A small spectrogram FSQ autoencoder, trained from scratch: adamw at rate 0.0049, 3.9 epochs.
Rows from block 8 of the encoder of a small spectrogram FSQ autoencoder, named by matrix and row number. Rows with one number belong to one channel. Each number is 50 + 12 x the weight over its row's rms, rounded and kept within 0 to 99. All counts start at 0. After the name is the row's rms in percent of the matrix's.
After each channel's rows are labels from the 100 clips, of 14976, where the channel reaches its highest value: "responds to" is what is common among them. Only what is clearly more common there than usual is listed. The data: chords played on synthesised instruments.
# convs0: expand pointwise conv (encoder.blocks.8.convs.0.weight, 96x24x1x1), inputs 0-23
# convs1: depthwise 3x3 conv, stride 2 (encoder.blocks.8.convs.1.weight, 96x1x3x3), a 3x3 kernel
# convs2: project pointwise conv (encoder.blocks.8.convs.2.weight, 48x96x1x1, transposed), outputs 0-47

convs0.75 130:55 50 50 50 50 84 50 50 50 42 50 66 50 50 31 50 13 58 38 50 50 50 50 43
convs1.75 109:52 48 46 68 51 26 60 52 33
convs2.75 106:30 50 39 60 50 34 50 50 50 50 50 30 50 50 50 50 31 50 50 50 50 27 50 50 50 61 87 50 32 50 50 68 50 50 50 24 64 69 63 50 50 33 50 72 71 50 50 50
responds to: square lead

convs0.38 112:50 50 35 50 50 07 50 50 44 50 50 61 64 60 62 50 50 50 50 73 50 60 50 37
convs1.38 114:59 47 47 65 78 36 48 46 50
convs2.38 061:50 42 63 50 50 50 78 72 50 31 67 50 50 50 78 50 50 85 50 50 50 50 50 50 50 50 20 15 50 50 50 50 50 50 50 50 50 50 50 50 50 65 30 50 50 50 50 50
responds to: marimba-like

convs0.44 142:50 50 35 50 28 50 50 57 50 38 50 50 70 72 50 50 50 69 41 50 27 50 50 24
convs1.44 128:50 46 48 49 47 49 52 76 74
convs2.44 165:65 41 35 39 38 50 50 38 67 50 44 50 70 41 61 65 74 64 50 50 69 59 25 50 56 66 39 38 50 63 77 41 63 50 44 63 50 40 50 38 50 50 50 43 35 36 39 35
responds to: clipping; text has "clipped"

convs0.89 122:60 64 50 50 50 50 37 50 33 30 50 77 50 50 50 68 50 50 50 50 62 50 25 26
convs1.89 103:56 58 62 52 46 51 43 26 29
convs2.89 120:32 50 67 50 64 29 50 50 36 50 50 38 50 50 50 50 40 50 50 50 32 30 50 35 50 50 74 50 41 37 17 63 42 50 50 39 61 72 50 62 31 50 50 50 73 50 62 63
responds to: vibraphone-like; instrument: square lead

convs0.53 102:50 50 50 50 72 50 76 50 50 62 50 38 36 35 70 50 50 78 50 50 50 50 70 50
convs1.53 119:51 48 54 49 45 57 55 20 34
convs2.53 132:50 50 32 30 36 50 50 36 66 70 50 61 50 50 50 36 50 50 50 50 34 63 79 61 50 50 50 50 67 64 29 32 69 50 50 59 50 50 50 27 66 35 50 74 38 50 50 50
responds to: playing: arpeggio down; marimba-like

convs0.36 106:50 50 13 50 29 50 40 50 40 50 50 63 73 50 50 50 50 65 50 50 31 59 50 39
convs1.36 110:48 47 45 53 83 62 51 56 50
convs2.36 112:50 36 59 69 50 50 67 67 62 50 50 50 50 50 75 24 50 66 74 50 50 50 50 50 50 27 36 50 50 50 50 50 61 50 28 62 35 29 50 50 50 64 40 40 50 40 39 27
responds to: clipping; text has "clipped"; marimba-like

convs0.25 126:50 50 50 50 50 50 50 50 69 50 68 50 50 50 51 35 50 77 50 31 15 67 50 50
convs1.25 092:50 43 48 62 55 68 49 58 76
convs2.25 100:50 26 50 50 50 78 64 62 50 50 50 50 84 85 68 50 50 50 50 50 79 50 50 50 38 50 50 50 50 50 50 50 50 50 26 50 50 50 65 50 50 50 50 50 50 50 50 23
responds to: organ-like; instrument: vibraphone-like

convs0.77 094:50 50 50 50 50 67 64 50 50 50 09 34 30 50 50 50 50 30 50 50 50 50 64 50
convs1.77 056:40 47 46 40 33 34 38 33 42
convs2.77 048:50 50 50 50 31 50 50 91 50 50 50 80 50 50 50 50 50 50 76 50 50 50 50 50 50 50 50 15 50 50 50 50 50 50 50 68 28 50 50 50 50 77 50 50 26 50 50 50
responds to: clipping; text has "clipped"

convs0.65 110:50 50 50 50 50 50 50 86 50 50 50 50 50 50 67 50 50 71 50 71 18 50 50 50
convs1.65 113:38 52 49 18 47 50 39 51 54
convs2.65 089:50 58 50 50 50 50 50 50 50 37 50 50 27 50 22 81 50 50 50 12 50 50 50 50 50 79 65 50 50 50 69 50 50 50 50 50 50 50 17 50 50 50 50 50 29 50 50 50
responds to: playing: arpeggio down

convs0.80 053:50 50 50 50 29 50 50 98 50 50 50 50 50 50 50 50 50 50 24 50 50 50 50 50
convs1.80 058:49 49 45 55 28 42 63 48 27
convs2.80 038:50 50 50 50 99 50 50 50 50 99 50 50 50 50 50 50 50 50 50 50 50 50 50 50 50 50 89 50 50 50 50 50 50 50 50 50 50 50 50 50 50 50 50 50 50 50 50 50
responds to: marimba-like; instrument: square lead

convs0.70 169:35 38 50 50 50 41 50 50 46 67 50 50 50 50 15 50 50 50 50 82 53 28 50 50
convs1.70 126:44 49 53 46 61 82 49 45 57
convs2.70 109:50 86 50 50 50 50 50 50 50 35 50 50 38 50 25 98 50 50 50 50 74 50 37 50 74 50 69 50 50 35 65 50 50 50 66 50 50 50 50 50 50 50 50 50 50 50 50 50
responds to: arpeggio; organ-like

convs0.40 086:50 50 50 50 88 50 50 50 50 70 50 50 50 50 50 35 50 85 50 50 50 50 63 50
convs1.40 097:59 49 51 50 59 75 46 53 72
convs2.40 108:50 50 50 50 70 50 50 50 50 50 61 35 74 60 50 50 50 50 27 50 50 28 61 50 26 77 65 50 32 50 50 70 31 50 50 50 68 65 62 50 50 43 50 50 62 50 66 26
responds to: vibraphone-like; instrument: marimba-like

convs0.57 118:50 50 35 50 50 66 31 50 50 35 50 75 50 50 50 64 50 39 50 50 50 50 22 23
convs1.57 114:48 48 53 54 53 55 52 28 23
convs2.57 127:36 50 81 69 64 50 50 71 25 38 64 38 50 50 50 50 38 50 50 50 50 37 50 50 50 50 50 50 38 30 50 67 36 50 50 36 50 59 50 80 50 68 50 50 69 61 62 63
responds to: arpeggio; vibraphone-like

convs0.73 084:50 50 50 24 50 50 50 50 50 50 50 50 50 50 50 50 68 74 50 93 50 50 50 50
convs1.73 096:29 41 40 49 36 43 47 61 67
convs2.73 097:50 50 50 50 50 61 50 28 50 50 50 50 29 50 33 50 50 50 50 41 50 50 50 34 50 50 50 97 50 50 78 50 50 38 50 50 50 50 31 50 13 50 35 50 50 50 50 61
responds to: organ-like

convs0.14 080:50 50 50 50 50 50 50 75 50 50 88 50 50 50 82 50 50 69 50 50 50 50 50 50
convs1.14 087:46 44 49 32 35 38 53 70 60
convs2.14 075:50 50 50 32 50 50 50 50 50 22 50 50 50 50 50 82 85 91 50 50 63 50 35 50 50 63 50 50 50 50 50 50 50 50 50 50 50 50 50 50 15 50 50 50 50 50 50 50
responds to: arpeggio; organ-like

convs0.62 114:50 35 50 39 36 50 27 50 28 38 50 71 66 65 27 50 50 50 50 50 50 50 32 50
convs1.62 106:48 48 49 47 50 54 49 69 80
convs2.62 143:62 50 39 50 34 75 50 42 63 50 35 62 50 50 60 29 56 58 64 50 50 68 50 50 61 50 39 85 67 63 59 33 65 34 35 67 37 35 50 39 50 50 50 50 50 42 39 50
responds to: clipping; text has "clipped"

convs0.86 145:50 58 50 50 50 50 69 50 60 60 76 50 50 45 25 50 50 50 50 50 50 50 74 81
convs1.86 149:50 46 47 50 62 83 47 47 55
convs2.86 136:36 50 39 50 61 50 50 25 50 86 50 38 50 50 50 50 42 50 41 50 50 50 66 66 50 50 50 50 50 50 50 60 50 05 50 50 50 50 50 50 75 29 62 69 50 50 59 50
responds to: arpeggio; marimba-like

convs0.88 098:67 50 29 50 22 50 50 50 32 33 50 64 74 59 50 50 50 50 50 50 50 50 50 28
convs1.88 158:49 49 49 47 75 75 51 52 53
convs2.88 124:66 37 61 50 36 50 62 75 61 27 64 63 50 50 59 50 50 69 74 50 50 59 50 50 56 32 41 50 50 57 50 41 60 50 50 62 33 26 50 50 50 79 28 50 38 50 37 50
responds to: marimba-like; text has "clipped"

convs0.45 066:50 50 50 22 50 93 50 50 54 50 50 50 36 50 50 50 25 50 50 50 50 50 50 50
convs1.45 076:40 50 54 36 50 56 73 70 45
convs2.45 055:50 50 50 50 50 50 50 50 22 23 50 50 50 50 50 50 24 50 50 50 50 12 50 05 50 50 50 50 50 50 50 50 50 50 50 50 50 50 50 50 50 50 50 50 50 50 85 50
responds to: square lead

convs0.8 085:50 50 50 50 29 50 50 50 29 50 50 67 50 69 50 50 50 50 50 17 50 50 37 24
convs1.8 104:52 52 56 49 47 48 43 31 21
convs2.8 121:30 50 67 61 70 50 50 50 15 50 61 35 50 50 50 50 34 35 50 50 50 34 50 50 50 50 50 50 38 31 37 63 33 50 50 28 50 66 58 71 50 50 50 50 73 62 70 50
responds to: vibraphone-like

convs0.78 086:50 50 50 27 50 50 26 50 50 50 50 50 50 50 50 71 50 30 50 50 80 50 25 50
convs1.78 082:47 40 42 69 61 65 53 55 69
convs2.78 095:50 65 50 50 33 50 31 50 50 50 50 65 24 50 34 66 50 50 50 32 31 50 50 24 73 50 50 67 50 50 57 50 68 50 50 50 30 50 28 50 34 50 50 50 35 50 50 78
responds to: vibraphone-like

convs0.41 091:50 27 50 34 50 50 50 50 50 34 20 50 50 50 13 50 50 50 50 50 61 50 50 50
convs1.41 096:45 49 49 57 50 51 50 64 82
convs2.41 092:50 50 50 50 50 50 50 50 50 50 50 50 36 50 50 50 50 50 50 50 41 50 50 50 50 50 50 99 50 50 50 50 50 50 50 50 50 50 40 50 50 50 50 66 50 50 50 64
responds to: arpeggio; organ-like

convs0.58 092:50 50 50 29 50 70 23 50 25 50 50 57 50 50 50 50 50 50 16 50 50 50 50 50
convs1.58 102:52 49 49 59 42 39 39 53 80
convs2.58 098:50 50 03 50 30 50 50 33 50 50 28 50 50 50 50 50 50 50 50 50 50 79 50 83 65 50 50 50 50 50 50 50 50 50 50 71 50 50 50 50 50 50 50 50 50 50 50 81
responds to: arpeggio

convs0.84 114:50 35 50 86 50 24 50 65 38 50 37 50 50 50 50 50 70 50 50 68 50 50 50 50
convs1.84 093:49 48 44 36 43 57 28 37 67
convs2.84 085:29 70 50 50 50 50 36 71 28 50 50 50 19 50 32 50 50 22 50 50 50 50 50 50 50 50 68 50 50 30 50 50 50 50 50 23 50 64 50 68 28 50 50 50 63 50 66 50
responds to: marimba-like

convs0.19 129:50 50 50 50 50 69 50 50 72 50 59 50 50 21 50 27 50 37 78 50 50 50 50 64
convs1.19 086:53 44 49 60 68 69 42 32 43
convs2.19 081:31 50 50 50 50 50 50 17 50 87 50 50 50 50 31 50 50 34 50 50 50 50 67 50 50 50 50 50 50 50 50 50 50 29 87 50 50 50 50 50 50 16 50 50 64 50 50 50
responds to: arpeggio; playing: arpeggio down; instrument: organ-like

convs0.7 147:64 50 50 50 50 50 23 68 44 50 76 61 50 63 50 50 50 50 35 65 50 50 26 36
convs1.7 108:36 34 36 48 59 70 47 52 61
convs2.7 167:60 50 50 34 38 60 58 66 57 23 50 60 44 16 50 50 50 50 63 50 50 50 50 50 54 23 40 50 50 50 24 40 62 50 81 50 34 50 40 50 50 64 34 44 50 50 50 63
responds to: clipping; text has "clipped"; marimba-like

convs0.37 119:50 50 50 34 50 65 37 78 50 30 50 68 50 50 26 50 35 50 50 50 50 67 36 50
convs1.37 087:49 52 51 31 48 69 37 47 71
convs2.37 135:67 50 50 50 39 73 50 50 50 50 50 63 50 27 50 50 50 64 50 66 50 70 50 50 65 42 28 70 66 59 50 37 65 50 50 65 31 35 50 50 50 50 50 17 37 35 50 65
responds to: marimba-like

convs0.26 130:65 50 50 50 33 68 31 50 50 50 50 73 76 50 43 50 27 50 50 50 50 50 34 36
convs1.26 152:51 52 48 58 42 16 50 50 48
convs2.26 110:31 50 35 50 66 25 31 27 37 75 50 27 50 50 50 50 50 34 32 50 50 42 50 50 50 50 50 50 50 50 50 50 50 50 50 36 71 66 50 50 50 16 50 50 68 50 65 50
responds to: square lead

convs0.20 126:50 50 29 50 33 34 39 50 21 35 50 67 63 66 50 50 64 50 50 61 50 50 37 41
convs1.20 156:48 51 50 47 50 49 65 83 53
convs2.20 126:64 35 26 50 33 50 50 30 69 62 37 50 61 50 50 50 71 62 50 50 50 62 50 62 50 50 38 50 66 71 68 33 64 50 33 70 50 31 50 32 50 50 50 50 39 36 34 50
responds to: marimba-like

convs0.52 069:50 50 50 50 93 50 50 50 50 50 50 39 19 27 50 50 50 50 50 50 50 50 50 50
convs1.52 074:49 49 49 61 29 29 47 36 40
convs2.52 066:77 50 50 50 22 50 50 50 78 50 50 83 50 50 50 50 50 65 80 50 50 50 50 50 50 50 50 50 50 50 50 30 71 50 50 71 50 50 50 32 50 50 50 50 28 50 32 50
responds to: playing: arpeggio down; mains hum